Weights of a small spectrogram VAE: decoder widths [48, 96, 192, 192], trained on drum patterns on synthesised drum kits.
Rows from block 1 of the decoder of a small spectrogram VAE, named by matrix and row number. Each number is 128 + 24 x the weight over its row's rms, rounded and kept within 0 to 255. All counts start at 0. Numbers have three digits each.
Before each channel's rows are labels from the 100 clips, of 14976, where the channel reaches its highest value: "responds to" is what is common among them. Only what is clearly more common there than usual is listed. The data: drum patterns on synthesised drum kits.
# conv: 3x3 conv (decoder.mid.1.conv.weight, 192x192x3x3, each kernel summed), inputs 64-127

responds to: breakbeat; tempo: 160 to 170 bpm
conv.140:127158125114116120122157150063080124130095132164143118121141123113075102164141144123128148131137143136145097064118126102119119115203156147164139148123120113148134104096112167141173141120114084

responds to: mains hum
conv.111:092121109099172137098115147145130110129124160116117173100121127100127122141117131130087136179132093123102120114120133123095101180106146128124117129105177115095126142106142108122129174180136119

responds to: thin (high-pass)
conv.96:110152161133136145133124147149135123121097128145138119140170130105144127118173129160122179129129143132126172162132138126124165149139132167118150117133137062135135155143163136193129134141128129

responds to: closed hi-hat; clipping; text has "clipped"
conv.122:131123058127119115120076125127133147182132106083118115141146119121089107111130142097129149120072114095123132111121116118129124118148166138099129164095119155127114140113125109149120118122128045

responds to: thin (high-pass)
conv.106:123148111116135123120118115126143076190109121141171119093113109095105164126090145095141138117074157117095182083125101092133094164107098155103146134124124102127156173105095115143117114123099122

responds to: text has "cymbal"; thin (high-pass); clipping; text has "clipped"
conv.162:125153184111105058129133133116146110188100126130162113117092145114097152100116107162131141109122152089125112156112118146133128150158109144129131101138117085157101118099121130163102117130137154

responds to: rimshot; march
conv.24:104122083108138109100120152129120155156139126163139138120109089107145123169139110143125192111093089119102111125120095135117150141144130159121093169158126102124079116092102156113125151102187145

responds to: high tom
conv.118:146158172124121186132136150109134104119146120114123124120126127166143134135125147167118141129175172137128116103141155128147127126140104143138160212118122127124165119170061076177095119137123163

responds to: ride cymbal
conv.148:137111110127140117153144144096129123141125130086088132130116090144150131108131078138128154131100119126123143126117077134140152124094135116129115167142121145136098074118091068120115117125130136

responds to: ride cymbal; cowbell
conv.100:159121137127104127146121119156099158173184121128154119126126134131118112091124191133127091115094170149136176118124150120132125104130137085129165114095103178132151104170092121168113106114112106

responds to: crash cymbal; mains hum
conv.157:071109147094119124074142113124106131167162148116150129098150123112149131125149099127074081115099097123126143169158127177101098139150138127144081105153144122080123103101126146128112135132157159

responds to: high tom
conv.153:087110133089128132078128108138124136138140134086148130098124133108131121138145146135054100148119111127134120119128140124076104136150117098110101085090138138099121117120136117127121133142134130

responds to: mains hum; rimshot
conv.48:081117120088170126094114125127126123138129153106127167092130126094138102142124103102072115169130092115124130132114133137088101163110142103133103117117175140098114130099132108118128150176130116

responds to: closed hi-hat; clipping; text has "clipped"
conv.87:142132100141094115145090159128149137105118071133106085130155124161101130107091132130160159070141137101135147137110135116145118082097115130137137146117075139136128139120114095124150094082109126

responds to: ride cymbal; high tom; cowbell
conv.138:145126124132087136127132101162127133134124111137149105115129080124148135093115129129131074096083149104106121147111096133145104100140130106100124068092102132127125126144103173169088124100127104

responds to: mains hum; clipping; text has "clipped"
conv.25:117116120126123179101117108064134133093109155080111132132125106122130112148130151129138143139103126117084131106109112146135134119111094135110109113157147143112116078119108086091148155123142168

responds to: quiet level; rimshot; muffled (low-pass)
conv.10:063108145071121119090136136127117129130144129131134132072129130098134126130128095145061125131128102102107116154142122131070097130130125150148072116122137112083125123086133134141101138129135147

responds to: thin (high-pass); cowbell
conv.180:132096103128133111124181149110106134095085129089125132127147102107091117121133128146127105123106120124145114079076080130137124132140142125110135101078133132159133118139074125124148133131114104

responds to: closed hi-hat; clipping; text has "clipped"
conv.15:102143100088133150138113118137146163140118145136143128109147095177151139144082078111113114120132175115175149207148118172112118141111093116160104160125124123113123110095102118152121140128162122

responds to: clipping; text has "clipped"
conv.121:183147176155152125168123118149106137115132145139149153151140136151154153137121153154162109158148173141147132132110144136173140144131140130147179121107143112156138131178152122184114174141148113

responds to: mains hum
conv.176:091111122094171123098114134131129124133122160106118170098117130095139115141129123118081120179135099119120126116110143128088104172112139112131103125116182131094120127104137119113131161178132115

responds to: rimshot; crash cymbal; clipping; text has "clipped"
conv.4:114155149135134162146152136197116160090134139145114142132176149141078157140128157140141122139130144147164150115152154154138145121134145129121156143117148102125160092162166124171157124154112117

responds to: high tom
conv.114:147155108141162115161118167067096124146124117156129144126101127122161125113127103135139123131132176134111090103129125134140160132136115085162163117116132098138101096154113121166141127140113132

responds to: muffled (low-pass); clipping; text has "clipped"
conv.27:133129097121152152137121116151163126110094133126123143138132157120111121120085062087120139132094117101130127132169126146142154131109130109137130122116120153122098143123119168123119122128169134

responds to: snare; high tom
conv.59:107134161104088170091132161114146112104116092127125100102101086105121113111132101172085154107137116127081094120121121094096124110142104173111102146134103099111131118118127123164079109098111135

responds to: low tom; clipping; text has "clipped"; mains hum
conv.89:128115142132109158121100155072173101092099077108090112148102086094137096133138110128139151096113095129080120118132085121123159086139131151129115152169113057130114118105110104119163106097108143

responds to: clipping; text has "clipped"
conv.134:140112130109145099127132145101158146192114153108134135132092072115157168099134094113116156115141114106106129084132105144123118120150135164156092162149125157156146082107056127133119158109120126

responds to: low tom; mains hum
conv.19:119115157099147159100143123157143112161123112100162139108162146068094083121122158084100076140113134130138145098153135141113100143132137071123137130098138137134146148131147158145149119139073118

responds to: shaker
conv.169:134135208130126175129148089157096118067136132138129128123150135138078060148147128138128083126173132136145102127162138101126128142135122142129130065079129101120131132137125113151131122132117136

responds to: rimshot
conv.7:143125143119139117140129177105122100108147160137138129127108097120105130113194161131117145132119118166113140103120125115118117097160141146145106124128127125148138111134092159137159148117137080

responds to: crash cymbal; clipping; text has "clipped"
conv.84:126141065120132125114158148108126082134103119171094130125133115154119148149100104149128150136121128115143123144121121134136111139018136105091124162138135146130149145119077042153128131135157178

responds to: clipping; text has "clipped"
conv.17:136138134145141136150127160165142123127144124160158139128158167122113134145127137146136165148152121122164148160163168130137138130092167127154181156145124168139136179157166105151122156134123151

responds to: rimshot; clipping; text has "clipped"
conv.181:141124174122131141116135112056140132145137151110155136142133128114123118100194137141102128116125126147098123121105140122114157118238142168120096141137130134143123105121125172120140166106120132

responds to: ride cymbal
conv.159:130151128126142139130137124000149122136059121174134125131108106140139136101138123121142122128141119122107142106117100111117132125128123132112131152126126120138127139098072152102161117130105146

responds to: crash cymbal
conv.167:129173102108125101098111132157139107095123109116113136146151130131138096109108164114151060128115148102146125115127155117124126131140131089095153100105129150138097190145153163149151113148080130

responds to: closed hi-hat; rimshot; mains hum
conv.101:090140136095163124097124137141117155140129158143153165098140119096152127113127109096098111167136128117173136133121128125102105188137139111144112130114178146108116127113127145153129150173122117

responds to: high tom
conv.161:140176109128128127124115177122062131156120120127133113124150120148175143121165100102135148106118167111140178101168122119146129136156124085146160080085117123136063139147142163139094088138138101

responds to: ride cymbal
conv.22:134156139122124136136100174076132103163125126122129129128141155140091126175144149149125171117100157133100119144105117127108116133108139175129134146110124091126134123127029075121110120127127112

responds to: rimshot; tempo: 160 to 170 bpm; mains hum
conv.14:079138116086132122091127160142168104134100129126110127106118134088104140134119135141070179147145115108096123092139145116075103126121109126126131153125137115095127143107138116136138127136113134

responds to: ride cymbal
conv.182:143116148147119107138163160102119086152126142126128125139073128112143119142117141118120207130126123127139097103113091111132123124126100123104146057122120126123081096144085071154081133120127089

responds to: crash cymbal
conv.64:094119128105090154094121140116099127146125075138122079113105109111131145121130126135087135082116110141130141134130116119087121091145104150137102126150093137104109113115130148126128061099136138

responds to: rimshot; mains hum
conv.143:135128109150138137163143083111024144113134156149140137138121127142134136161137158104138080134155150172150128125128145117137124126137127116154129086096141087132123106154141102107138132128166116

responds to: closed hi-hat; clipping; text has "clipped"; mains hum
conv.179:149122100128118084127060146087115131149059111094112114126129124110151115120135186090115153133161133114101138103146119123115126136151095127167124154114118149144127097131072135145155134127101112

responds to: high tom
conv.77:116161104133127124128139167070178103138105122166139114098120105132136133142112104126121162124126122109075116132112129111139114134133097182136108166165110142142119137109182136166120147108126153

responds to: cowbell
conv.80:107146100107121113103147114120137162151119101127075101144113103076093147115159098133119128119120137137090138133139101098117129116155156182115102110142106128126131156092148143098106101112089052

responds to: cowbell
conv.85:136113122135124109116159041184089126182140144129153129109138128105106135105137151125114180141113113118139151116131135133136131134139091092115150133108109129120124126160201115116164156105102153